A small autoregressive pixel model, trained from scratch: width 384, 45211 training examples.
Rows from block 5 of a small autoregressive pixel model, named by matrix and row number. Rows with one number belong to one neuron. Each number is 500 + 25 x the weight over its row's rms, rounded and kept within 0 to 999. All counts start at 0. Numbers have three digits each.
After each neuron's rows are labels from the 100 images, of 14976, where the neuron reaches its largest size: "top examples" is what is common among them. Only what is clearly more common there than usual is listed. The data: short English words printed on busy colour backdrops.
# gate: MLP gate (model.blocks.5.mlp.gate.weight, 1152x384), inputs 192-287
# fc1: MLP up (model.blocks.5.mlp.fc1.weight, 1152x384), inputs 192-287
# fc2: MLP down (model.blocks.5.mlp.fc2.weight, 384x1152, transposed), outputs 192-287

gate.592:503488513509492500487450501528558488496499488498541495563505459506481503515520490506545516500490497477463503465544481544484475519439505521501546529482495519503488491500488552496515524518511505506511483525474524477469535534498482499469492498471474498498486519513512499519495502519469470493
fc1.592:469499454517524463519516484546487505509386467472548528479536547564530526493486461512538504526519485482543489533484499491505476514476486492522504543468455465480539458481462536482510513512514538517497526524492541506472495498495485511463465534545487502521506507458472491468505510498467477481
fc2.592:554553528514517533507490463500494494509478496458512482484472514497472510452526481537474537484480506500550493563500501494524493456508507467478500467487485519533494529480456448445511528475511478457495546506521537487499506476501478473476528509497505494496527515483454517525520499451499485515
top examples: yellow ink

gate.296:565490500502546494516500502510521535525519500459510482449529477493456514484472516505500476504490487485523499508447548478533448470479553524536500497533474487496491506520486520529515525521502482475480499511505523515480464500497493486494494534496459522502489502522508485506493486509507465522
fc1.296:537515500488534483496514557490499515517465517518491517511436477507438489493487517477463536495486519507550530490493506503516518467486513515572493486508480491511512485499499491513486548491500483486450483488516526459460493465482490458489470549535475541515501516482544482536482485492504486497
fc2.296:494476528519475530520537502498520471501490508515439479479488480502480478525529528488477502517472500518520473557496541505491474454481486548495492519510519524507497519507483533516490520519502518512536463428541487520513466524517480472548516505499497550523540481556509536475495471520519497506
top examples: yellow ink

gate.642:475522496506480534486497488532483494496554492463493516482508512533511529483536497487523489572521529526508466505512507472506478488492511463491511474551514548538474501514493499526506471447500524513447514534504480490497461517514521488513472509527516522544491483469502502504490511489481488530
fc1.642:494495519502463534537448497459490549506476492513500517479490495500506501468506529466516517486497516528524438477502497476529471470545520538508502497507530523532518466501487528501491468511519493535533489470486517523477495524515505522520485501538526496492465491547492528468510467487465526533
fc2.642:469523484470541510471511476504486510509440527524473495546519486477490515535474513489512474462485480488465497532465454487440499520465489479511503508503521497508487464495500552526532572479518525469479496474507533474529509487499546522469538475498513476471499515502510478529478530488521526484
top examples: red ink

gate.655:434500448469521469501497516541521465502538511490520493526494491476541489522489540495519496471487510471465496507499534485517491477489485532551502522586470491484495508464481511474500527469510467467525477528526539481499508488512499484495515484509498480514539490510492511449501476460439527509
fc1.655:506531515500534497510486519492432506539457523467474507511510481450494528487524499517518473498496506487498497496539497514493498529475502519543537507481501507471426508470528487504486490470542500514496537460454490490480491506506532529517498513484496469463477563491498487521492512497538505498
fc2.655:516503507522476519531500478489478542500549491458516552537453501559509454520438458477458444494499483479575502542504474482475483508497497510515481541524503530508484486467510518490507518525469513522495529521455494494472501474505505451519496550484545495511522467483546450520530526502510481466
top examples: pink ink

gate.207:488493527470541482480469462501533506488443473521519465521519504491491491499506474483466502495500501487521531489462501518473530539570522506522492542542474467463520497506474526536477529506477487519531509501529500521512516507484453475483517519524513469500519511515485513507468503531503484510
fc1.207:528491479517467566498508557491533502478509498476466486470450478499521516500493521502541491498506495525519508490543493483507484507485518531501521497476483497550483541509517516456475513479489496497478508472508501476477489461532549493522497530446523509511486493546505471499499497494454518464
fc2.207:479480538492495531523532500462455481548515496533505515500540540503480470527523508470474535548533490511504489474499452501495500508479498494497482503473509463479452545464550516521480482479500545506436500522519525524488495515523468512521506486549493479546505528481532471509448522458498511499
top examples: red ink

gate.124:481477493527485489478497517516502563496518481481540488522504527477501509477473480488522486485504463486504453507472501495484508486476493461514520517487513439486486497502499493482490536503536532526490502464487536525554495492531514478541505508513510465530549482452490508505493506484488537468
fc1.124:465489521517459462429484548559524510521484496528497481520497484527539533513493509515507512486461464500514476482487487473479536470499499505479488494464508465496512495508529465475523532525519485519519468476492498542503501484471470479535493498515490468517488488480475489464484526472530529507
fc2.124:496500475505550522462476467441544480513528497515537510487510514520493541493461442512452522475468496468520529500534492553470479494525476467495513534484487495470489477547518453471536501492477525515505500546475459464512482488498449474459480511504517504510509503518487529502462527468486515488
top examples: bold; red ink

gate.360:465480496506493492531477437540498502487533531478487486515450467495496529452494540480559480503510473498556527506480474546486489484502459530507523510490539482470468480481496531494465506492471453469500562532515517502484468525509490493512498480545492468508511478520503460482480475469502501516
fc1.360:498540465517508512528458510507525516470488481489491490540513486546528489481499478528475515467463499495482511529529504520483518495475503499516514483504560480533496465475525494486504436557475496510501481478501504500516504443474518500490469475493504543493476481537438467500505465485503484528
fc2.360:514482508507502498504462518476500496488531495526539468491492538503544461476516465492495458504517487490479483480478473495524493503513488521513485486517534540488489495502499528507558520491466535501520468531469531492512489486550509498497482491478511484497506499455514530459558496523498524487
top examples: pink ink; orange ink

gate.71:502503514542495484522502513528497507468450479481499502521501504468492475482466485504514493472516505460552503501463476522513486485514502564492453501494467541485484475459487484550494465475478491538490494534506529498554521496507493506510526502492457516485546506470506453518496482491506556463
fc1.71:505484468503488504521503520543489504511439454496488465510503500512459513467473503520503494479516474470539521513477489530485491470514529561509489470468470540474487517452466479518489495510489513491473463529468509477530511509501495527492505475500455503508529519489486477517524487461453531497
fc2.71:569460533483522453515478486508502486453458511533503498527499517520518545537504517455496521524474520505486481481514513472470522474516525480438551482518502520455476492522557481489530530544476487519524487486530486490524536492491530501501468491536490496494522491521543522486513454478462513521
top examples: bold; red ink

gate.262:453498478562527482503485462479488467478508504483521522503515550522488527525495510485521469496496487538514470515490549501542453498517480531481521509465493566507541521462501484501499540523506485540503527514529504499496515493477517488501506516444497482490497477501499465480493488497480536541
fc1.262:553481505513547490486498544478524485502469504458474480514506488539529473519482510520487479507476496488517528527485486483518480492480521497483484531492475445493475529480478533514494531519472497501521500528495477487502507492501471520537522524532530506504541429506488542497529483510499528455
fc2.262:548509525502495516512518513474509475470469502506494465531542509504485487468530509539483465504491487454506467556517481517502517476473466516505524494447518473536530478516496491493478460520475505497465511493508510493535548459474498478487503474478445498498522533497476524497532510508519491508
top examples: blue ink

gate.681:495478500478492524558535456461426484503532459534518486510495476490514482518480504510509508459423491504512488482443549497555518463513507461483549499492537514461488498518545519493502548513520500502508498528517497493514514513510505504515499452508495513507472473497528514517513486535488488470
fc1.681:483531510446536501500488464531499528477501538477493525536478590523496497518503478488514449556516521459512527496517474507490529531496539503504463448487508488511501532476502491484469509466479480488500476489485498492521487468497531541525523551475502498458531501510545468518505473488525516504
fc2.681:498534504511491504513552507515542499460451530493487517546526439465466478477481490495498476505497538523491501501488456570500458489479480526489530483478513491512537508508492496504489487505496480505499554465470515539540489521483500461473483513525498479497522493504491501494464566550487521543
top examples: orange ink

gate.731:512501480512544528475459478453511532477505510511503493526551497526496470522534490537466469445515504477538454503478472505513529500519495511511517526460495490455515475496496508487507496509496483486508511492479472471534484528480490505497503483491493510454492523503451501494513475509480500429
fc1.731:492463547534510510519487471516512512472497490462493486514462466483516469489488511467489488497491522481552512495495485483489517534496491475497477495539540519501483469512517511518445503479476532541486470524514533492503491484508496510513486515517534499491514487502540480530470543500518517471
fc2.731:513480444480469481511530535517510503469463480488516499514477526541518526467526515540514486558507477486483547557536555494497496489519549505507509493477520475534483517535451470504520476471499507470548528500507422488533467504520475461527521499502510484535497522477519490484550522526487482454
top examples: yellow ink

gate.646:472460502495497514525506478484509498516511517553533492513507512513458441524486506495532536512510543473487534516481502496483535499485499516498520521541489440522480519496535503513494477479516459489486473483496445492546468507468539496517481501512484510519506502479521524512470520491501557494
fc1.646:484518471444540489505516526512546510500491518539533435491474504516511525443501465512506431493521447518479512491472506522502523493547483510479511518461456533466459511532458489471503528493497523504491456535506486499448526514511528471510519542495449538498495499517512487468510471485490521533
fc2.646:481442539500474542459503521510467530451474534486522506502521508451479473532477490462464535510503527462552509484478475457534517513468531518483419514503507502504496495450529463521491507506500496472509523507500508501532514509509502525485453529482450519509509492511508524531531473503515490545
top examples: purple ink

gate.225:480516503509523473485525511524506497523536447502493513496455505473536469531490513479505505455505483514497491464524521475477548461498463471524465493486444477492483517503491509492507476538448484472514509500490471468502500459509537457452472470505461469531488537526470524595472496536466511525
fc1.225:529504539491498525531538500472498523458537515489542537524464503477499495526496513530476494507470478448488496476499490493496452501526546491525486502491486523565495455485523547518501497510503476511475486496527522525511513502467513529518495475502463522457513496527511476466503477515502460541
fc2.225:504491523485518526479535494505488508502521510491494523545487495569501522487533493577517470526518538487480507507522464521511522461495526541511456508503530506508527485554476467471462513508491542508510514509498516453514484507464463469512488468461472496510509527500488534474523462510529497490
top examples: orange ink; yellow ink

gate.298:534508456452475482526482543512491499463510505491534531480490507507460515479454496496494480482459489465508529523477485469516524469499527499539535544484486524505485531532500489486545513491496476525489522490499511501482494460508498539516446465532461469458545501485477507513502455490499490509
fc1.298:449513447476506511536483523526528525524515481530515536516550537498490551465518535497465517481489453482561491509485499502537481477478489486440543525527509549503552519509453466485463511531503508473518466498499438535468534491453508450490510538529507480518511509487499527486526498515454490501
fc2.298:485514486479498499463541458479506514465509471513526541517515529478447453514541495494535525499488492498506501470420503484504480484476514520511450486524481483530531517489513465505506473484511466493473513520507506466552461496494494515454470518501492485487568521554530521524501487520523443487
top examples: pink ink

gate.137:482478489535459466507510512487461520504507491511488529539459476509486508499520512526511508525540487495482515469473514478481466524501474512522479470541558474490493459524465507545457514524477479520534485509495498489449488525487521504534483556484490488488475472547502511475521503534514479483
fc1.137:525467485523478456511527507475467515477483493503476533520477461492467477504505505497527475514485528485469525471421515473505476539496540473523506476476515506511495481522477482548473497533479496504565489530533497464499480477484467466511474516492503506454473504508498515480522490517506489476
fc2.137:510503488480464474486485503514539510541525519481501511526491479516497464504516466507524527556506531468479470514462460524491481524499481502523520497533485525494503517467508496478455498510515487479488464449522512487538505515520510501575509550515526500472505480491506509492510504495489516525
top examples: yellow ink

gate.634:513494528499494489529532475472512531488504479517479525509512489511523501486498470518437464524470459527514470532468551510491528507490490456514495481521513471495473494515502515454479473482538446521488468524446486528469490502518485550520465514489530511490501496485531510480538490481548488505
fc1.634:498522511515500445488493528486516508470473495452491457496477511510507471492513502490480543482470496499524483463504461517490480491489519513480459457503510554490512484512518554459522514500486533501499524509486527484468494471495513466459530512501486530518484478514527474466490450557505466483
fc2.634:497497506524485514450536546514532508521496506521522501559503482473517516458520514483530482487497493510486482500515497555464540478473478508486484506479505536448491502471486495490505479514520543512460511517475429520489440541494502455442507485515455435497532516506550504536514513500519482511
top examples: purple ink

gate.460:527492514465466489538508472513493524513498478489520466519506470517536473566481493470479485508526433487450498493497523502487479531513506470472531484530466462530489513453448506526488489515503536496473520500481505513514528544482497481517501562476474525521516482515493479480489520510480481504
fc1.460:517517523504509512502483483500468529502473513551484543505515488497534494500514512486484525526451527518518485526532511493444478513482496501468475475512496520501493509492507535497477482492545474512502531479503501563532448472556505466525472502495518509477533506508560520519542495461531496494
fc2.460:468485487488498447531487523559525470518448528540520484518502499521493566483498481460483508475499561513481528486496536517508539507505528488488531505493464478530503519495509470518476513492491460528506547521518497448518477538516507530466519473481470484509482486489525484550484509474498490475
top examples: red ink; brown ink

gate.575:506494499479560513562535478493507505516493483518453549497495490516497509500496459525529528562494494495532508471513515454530511506496456473517470517502547460488477457513532518515465473483488460492509470490517492481526523507513487490480497493465472509564478501485474495497531504519494519537
fc1.575:543493495504487488440483535519527517498521539472512466518481488481514480468572539485494528451525497477473475516521513551487500514465491541520516510520510521499486502463520513473514544508496529484463539524520566524462521511477530532516505501561533488455524524543493519503438469475461501484
fc2.575:499448528496547483508506533480501491495491530486486515512495483485480511535519453494532456530500518521511492479543514481476510491556530514494454492503469512524480523514489512518474475493490518504495489528519485534490493487496512484520510460493468491545505510487486537451487491525488429434
top examples: orange ink

gate.349:504509494498533502504542519542493470492527496521446529496511448529512499486535510557468509478527482533496482477496531475525492501490504486496507486585467488486486493465535497506513504475528469486522507464546496487496519532482497482548510524469463471476468473473508483519516506518519452520
fc1.349:530549510522491466501492477503501526511492501496514457496505488484472488473454441518504489507510524503520465533498482513502512484489519523504482472466551525476474495475483483453487487464487519479515525499531503528543481494530494528494490451510524483522515572490480505553536411512503487481
fc2.349:468477492489477531479540506518498508469484461521492510506473508505527504492510513486526484530501475505499523480485500482543532506502503475477475492509480453472487537503466490495519575490526480444465516495497495473447498516496494447451484500506456506510549479488527464443503527525486470540
top examples: grey ink

gate.549:493517448495494518454486518508458491501500457493528517495531466476504497503503491506512488503531477531502551494460485531485479517460533527487492490500539493528484495516485525521494512493538467485471497510519463509478497483489501511520480523544510475491541517520490517507503520487483510464
fc1.549:495493504542476536508543486503550521505499512508517470461512538499495527494511458526527484489449519462490484518509510474507447535503476493484504506486497529519479515517512482485520523482484566489473523523500532465554503521512533498497499438482514511546473478508561473502492471471483491523
fc2.549:523498491527505483476543505531506530473517489502500482490482484538465438470474480475545500485489465520487506488479508475492503517457600481475479467511484486513457512516477491461527531468512461472452464486528468466469506518465514542442529454519502529509512465492550517473491548496506469505
top examples: blue ink

gate.126:483467533498457519539490474509531534472471499493539506494478501501501527517466497451437490505480515454501485487466495522491517454509491489583515500536481473475555490486491471511526457534488550531507512477508479505512483493500456504516535469511491497527498470460486517509493487487503443456
fc1.126:495525483513482497464503493496522482505475514502498525526452528462493477471514521504456523509495467486533480490514479509532524472487521523486528548510466516518517499531437528532494511453511525501543506474483507524490469488479487499473467485516510498491517528485527514474476517462551484517
fc2.126:485525476522525510500483487540534475534505485489474468515498483482466512469512497522500515479492487529498469488508494527520480517495501523499524525483487509541489513497526548495479535523508563523549507480484509487473545517496505504510507488552505504504536534495477495533441496517500485493
top examples: bold; pink ink; red ink

gate.666:519526479483500496517498463496494533476511498476472501519505513547567485511549512509494533513485478525466466517457502544502552514469540506513511493531452504476494497461505547478512518458498512455432496462466503532516494551461486520512498462483496531510519512520536522482469479469576458517
fc1.666:482507533520496482505480533526537472524493474481520462449470479476528496483559485554530490497510522498512482433467491519497487499502499495486450493503556486512511504481469487507476484492519510507516467532531464467486490498526528447503469503510471550481544478513533522516505489514468520486
fc2.666:500488482475466501491519554506530458519551507537517455503488474504518512463537470492473472498514490465470461509490488548524533523530492477498479562436489463531511479477466490492457474490498515554477504520504537485480496506508493488513482530504511520537511517500492497511507489522498565475
top examples: yellow ink

gate.367:494542475519498480486546526535480559545505492485505519522497502516486485551516513486507508537496515484523505489520477480504549471537534501483464507490541526513476511483497538477454462487551529466487522511529454480495537491521474495542500516520461487479493445459508489506478492475531523478
fc1.367:461444541518507491478522535483528465492447513486488471482479499510481530458481492504479477485489466521509495466471548511506526481490481483466564508522471519490508499506504501477507476527542477506493479482527504487478486533477498499466505524508534515495504507532506496513491507504534502471
fc2.367:473481498507579513533495477554493542551533507570525488531496491471506497577485509469509510509507472512511547522485539484501487483483495504505550489458519456473576501513525493528533538481504490527507511495507479524466505516474512449492516525505514491512487480493500554498496473542468549490
top examples: purple ink

gate.257:471497511455536506506557470553477487508516535503537460452536549481494532531452482492477479487515501506519498532505471489528512528503514494496489459518484529498484508566439491535488518479548491458512483499462486534487493508484445451511512530550468476520487510456493539463479532538501493503
fc1.257:454484504522518454548500469495488542504538477468507495503477466518465504490524529457501525495518501462459523462456513509508516486522512506500498487524476484534479504473454480474448481478495509509506494498489489488497541497506506505449515500467527439510524554539520537484528523485507502485
fc2.257:505536511495487547499494458528519499492477502517505494531547522476531534484497494528491468509490527527458497506472510445456520502534473471493518536483499507462501500494526523528489455525497449509519468501472449507524502504495480561533500463551542503484516474530491479493526530490475452536
top examples: purple ink; blue ink

gate.175:482511514532500515517465540475494479538500468490496498477429483495469512504479501473457526525528512495522516519517508550512471521501494461484523526486521515524460523536480518517502475496470492474512514516514519437501472475474503464486498524472519488536514498477519491453487494525511509521
fc1.175:530504463461539489547504523521506456501482500474489501541492504467498549482481449474476552462456514504493477519493492501484477490501479489550500516529457497495481505442477497531512468505515471517516538493529471494501510472501530480490505525514465521508484497508533491529480481490487513532
fc2.175:553539523487499450446470536494519529507504519493528484440448526510526536477505481500482476507478484512528481479500498515519500471517470515503490492490498542507509525505463484479506479481498469524504468523467497470509518510466504476499515460484495468514451491494505455516505524498450507526
top examples: blue ink

gate.180:527506506491481479517466500484551491521511539494467478499504526475515492481461530507508449472511490511499513500526532497587507471475526447525475521539526510436493482503430475501458506524493480519472512515520516497469490482487503514480530493538528473521478550508462505499492515544503526527
fc1.180:459493526509489521448506482474510546509517493459470477518492527499529492499514523543469512492517512522509487489508479496540470494472500479450482529519530444480506474508503494526514534488512533512548489511502467490505511475495469512549496559502488524492496506489472530507464460509489475519
fc2.180:470520444489520461524483472474522510484548489545512523517505551485444464516518517481465482510523517498519524476512526489510500530504498517468501521464486465474506480543484522473451526538509507510509513493473509496505482516559510488555538534508502478488517497478520492464512513499481521523
top examples: yellow ink

gate.348:475560497511490516505502470511455500508488545485520498491492482471492469538488494558524520575501484512506500524488521493478450498512495512525479519516500524531495502530483507458510503474496505509480520478479521459526487493510454481515441500532477472458474499545488463492465498495516488540
fc1.348:460534496506492537522526468512542484456461495474498480499506500471522503532516489508504543498508460494492522499456487523481465492485485515462521493502434517523554543471483532427535491530532525515447543533466536518559503502464440519520517477533526473449494498494478473483491523506501473436
fc2.348:526530527511524443472479507530501495509476484486504488523525513476523487444503457502450479476455497500550502529520508486482519472505509525491532509520497469495564467521463492499550486495504497542478492491476477525532502471482473464505462478488514503495533476490491481511490477450491455434
top examples: red ink

gate.167:486483529509522510483522489504511464517488479515463496552521494535485527474488500506493461518501474482528492523504534518497492524492492485529502488525468522487486489497503532526479474465488545488478547487518489458506501516513530482489533488527505476514492498478554508494488501552494472525
fc1.167:488451541522487447463558498509523465508517464506516526531518509522426505469507460554473517530517529529496490524491520462511468545485519520486498496466489527493484516529528527485472515491471497523447516488518502445493508499479476535505528464477489464509495450478492469500492473489516496490
fc2.167:504535518507473505480501518488533525492490523493515462483492509522482438523507496513456497479489483477516476500540488464509507514497481478494510495479509419529504528547541505512490495549515481525508498542509528472486515520465444519521522534537499476475512487486502505498536537502460485510
top examples: blue ink

gate.432:469459539481480497512500461474489487484485488498444447489499482447474543490473463513512517522532515537500497497498483452487512533545506499493489482481493514535471452483473538486513491520498494513495507505497530459506501476471540451478508502512509496512451500480486508503507501514504525535
fc1.432:496519492484518487484487524517465513516530527524552500512511524535514505498480534475486507483485509537505472461482496477488508524541482516528472490540497510450524530509487486485461493472527478479552473489492458520517485526477449493518494513521469507492492500528519492519464480493496521534
fc2.432:506516502504474462518485508491478547487518538528439532514510497488482518494470473533550499507474484518489476516545497484494483522485515532517516504536563485525439482514481466505559449500484490484532535492544525527516503495522520473524532522502496524516507476485512494490503514548523472461
top examples: purple ink

gate.352:509523484452505524521512553500522528496523501459485499456452487527511486494474468500522516488522513510514500485515472544469534531496476482523512465503492511513513507499484489482511480504506465476467532500478471496499538496459523526455478487492527473524488535513510497491511506512530492482
fc1.352:527443494537493436486518425534503532458462527522518474524473502511490514447526511493514511526509454539440514558537499468513513488527469520466504479477514519517494496489505488508482464517479506514503482496546503535468506506515498491507513500521491501487545505461505504478501472449556499509
fc2.352:521490428489503471567470511518508540468473494486477493493478497487504458523515481493509549516506512474487461520484497486523540504535503474469476522483491542468531528521526487483514495517512499496487467498512515517468511547518496555501513530518499480492467488518471512488516503476478459472
top examples: bold; red ink

gate.550:503475507498545475472507513478434489503492490500505477479554451484544494489502495445483476503506509477530502444514532482533489568505496487474499522481455466501559517477472490464492514507539548534503484523540499511499445483486461459518472510484498494537486517473524483472485515520491496503
fc1.550:509470501458499489538542504483534482468497535480504481508544508522482516473502491510508470498490524516511523486502510505484505496567562477523513524492498488504477482503530518534494501492504506498490506467538499528498573490473487554522452514526485469474533488548501527521470484455490512516
fc2.550:486492499496489475488506497491511523484529525470514522488487487473487486485511495498505484496493511477454507547518474520509482474498525477552513513511515493528459534526495486531445506500491532483469457427519504472505478490507475452520482524486502478478476506515501502508460483471528535482
top examples: orange ink

gate.159:527460468518524501454495487531496513504519480536498455519506521492545511474533464542478539488488531532486499517459513525485541510487511529457465503478487519561477472499524497489500528539540489509495456486505517487523446475513490486510482460568484512494497518504492509490445464535495503480
fc1.159:515534534491494522490521483477467555513516504483473478503512504484496499466520469498467515510476497509511483516460485472497518480470495525510475509502509482530469491515532553525499504501545500508486486516555527495484482478510507537489484496528447485492532492477479510482501533513497512558
fc2.159:484524482466508447503536503493446505517521507521515488452533527472459525471484472550523517485501502469476457490448536477518515524504535491487458504500521472497541473516507498510495466517530503512500469496478512490534543496479467550472512464509467470473490489472496517515492512482509497509
top examples: yellow ink

gate.481:493460500498448491497471516467467504483517498458517479499493515509486485509494496447475492515481502478468478518477490526489523512522527469517476515481571505515490445496504451530481466511529494505486459544502470524477498490504458521515471552552542455492515551510476477491503509507499518489
fc1.481:472504474512519569528491519515503531484473478528499548472460517502482498476502457524519475534483483478497527563506484476460534485510524505518556509523497497496523531498526476463484483505498470488499516506503521485510503511486508488499502529498516474522514496473518505480494499499486484555
fc2.481:545484514492497476502499507497558517527518520498502510501519526488534449492481540487506495470509505545498524512445517499538474501467508463490513492523515515472454538527513481533471485493502517490483477526512512516490510496499506485504476517494497492447489496538489467519490489451478498485
top examples: blue ink

gate.325:517470550506481508527479518496566489487518493535516513478488537488539464500491501486486589481510500432468470542524523545459491510531474524489458473512523485482477493478498474513487553543485451518501497522485531470526493512524517508486478508515479554468514511538496474512497517489473493517
fc1.325:511523486521504518497486560532464449460503481502483532555520521483528510511509455497498501517468445516477491523514494515471489484512473467574524543480476501511525528506504477513515517470526499511474534517501537488491521506493539542503509491478496479492531503555501527458498442507490473450
fc2.325:520520496489544492519523510511507523495490518533480520483462476471489494492478498448475474518454526517471469483516483493517475516481554494500499456480525494507499521492499493492481510519493503523538501514506525501512518489501497500513510505492484512507476487444506522553496510498516518525
top examples: pink ink

gate.23:490498472509503503485477504501492551498471488500460506553503484478495483458575520500498558509513476506467478488518536546468483499525485504503483489472501525508508547472509505564482497496518516493503505462553539506478486495450505489521496466531584549452531494512505523515491457486490476494
fc1.23:487496495496469468505499497464476516480479510496494517496522464448523507509429507490478498514496510461472478507459493475495490519478478502492515489510500478517459544528487535508493525489546521481493452506535491529536496527491522484474524457447477514484515531496472493545500517499488477510
fc2.23:521487467513509472516484492479531459485478483502521480432451493503523515515540543490507484526522475523536538513515519505505534506512508482488474490467535499512490492476518483489520530488508453449470495518485458519492486491503468484479514483466482537530537473460497498512469502484483482509
top examples: grey ink

gate.574:496455462523491456489491505549514517461486494472500479487475501471526531507493425545508454485535489490518477502470520517471462519500531520496508508572488530510490496530518505458489499479464511506489512488449501491468503500468502499544505519497537535486529505507532506523525488505479483529
fc1.574:495472465540504475493469530514497505514509509524490490495533485500513500525498516487478512480464527508547481525490459483509481499477504519499483501518508478523502543519503481484530488486492487493489519523484476498475490546463537509505501527544533525504492484499486540488503506497522493454
fc2.574:448478515479497486537499534498489504495484498444503489487510494495520499505523524500503530471448443475495505477558498527548498540458470521522494498512465527511473528505459512488519537547495497540477496509470487569493492510478495487510446487541510497501571473524530498508536477500483506502
top examples: bold; blue ink; red ink

gate.650:522497490473472494544504482523511492513544467491474528527492492478507471525511476479545454514510436466516488491513508465493488513526505513508462551531531498544526510473473506487550484498528492474486433531502470514498511522467486494517515479511498493459544470532514527548502497507502507491
fc1.650:503516521486496460509494510481502494493515529483480536483493521475494518459534489467454495497489472500492493518527526450563470439539544480469450446474525500511476478459509518528449499502501494510505478537522503480508503485530496476518493532496522526475444492522503524490521561515494496533
fc2.650:531499494558522528453534482482485523501453457466471463488468481488466482563500471493499544550500537496482520517504514526518499506488494478511483483529529478499481511466508526546506525518537513487489490477418506535502518458462524466487528466506445485471478522515462485499480459500474526485
top examples: purple ink

gate.226:486489501488490497498466537461518518501460496490526505508522476519445490510513508512511461563435495532505515564483527532514485456477481489504514439482516508464500506513513507459528522502508471508407475477477484533528506496539489516520494519484486501504480457472467496500536494476506506503
fc1.226:535476481491493517529469529454512502532462488466483465500495478511467503530534544515489489550467479513509517489480526524497462443468467518506526486501533500522511540508504523466527495493514511506427488479494450529538536539523487527522476483492504488466520459518485488479521519446516472521
fc2.226:501503496511535430510529526528492494477504532513501485518513520488524471480545494475504509504487462461475519505512485502463490479515453524496509517502502493533533518535529485431467495490499489487530517514451470520457476493518502463480515478440467519502525510453502520479511497488449496479
top examples: blue ink

gate.101:495456511520489500491477496482523492490472517471505490507527461481507530536499514522495466534479526506565507449553528519509533481522496465429507491478491482487517540492515503455455500524460483515515521496469579446549497523519518509513519480528495506474464490498567489498497465506511479551
fc1.101:527542484475491487470490462487444480497509474545539515501485515523531507501496454518501535502494487505498511512528498456477466511509507491516476512508501517495519487489547507530540508498493494479491477505468498544510499504498533483515501524518514487461451492522464513483537512525529464477
fc2.101:527530479481541512497490521476516449504515484498540493512492515445487572476480519456525548521499500506512516493495508464507503492473518494485488498484470561458482495479469527486492489525511470515487519488505471566486530532486496494463489485472510497484516458501469483536550495506494475451
top examples: purple ink

gate.555:494493492542464535505477466495475501515464506549521509500532498520519449484510490470504505507539470482525530477516516496525496499477489486532519492497506469527534515498504492467514477512517515504513516503496519472501519501484509468491478529478517520478481471477459515496510499504504521465
fc1.555:496493499457483507484534497507505491485513513506495524478498493506547494545540526521514516491476447528498506488494509508494551443502494566543484479514466501480488446528440486492521470497501481514492518459495534529467494557495539527493557523501445503507525521529478485505520505503479476504
fc2.555:504485435506516475478514504538502482481489503486513503478519504491493518513525510479514500515442559456482478518423501487536510488521517475475497535499499495492499489495520548487563518501521498501571484510478520476516477489485470459500495517543471445456501465556532513469485491490488508504
top examples: red ink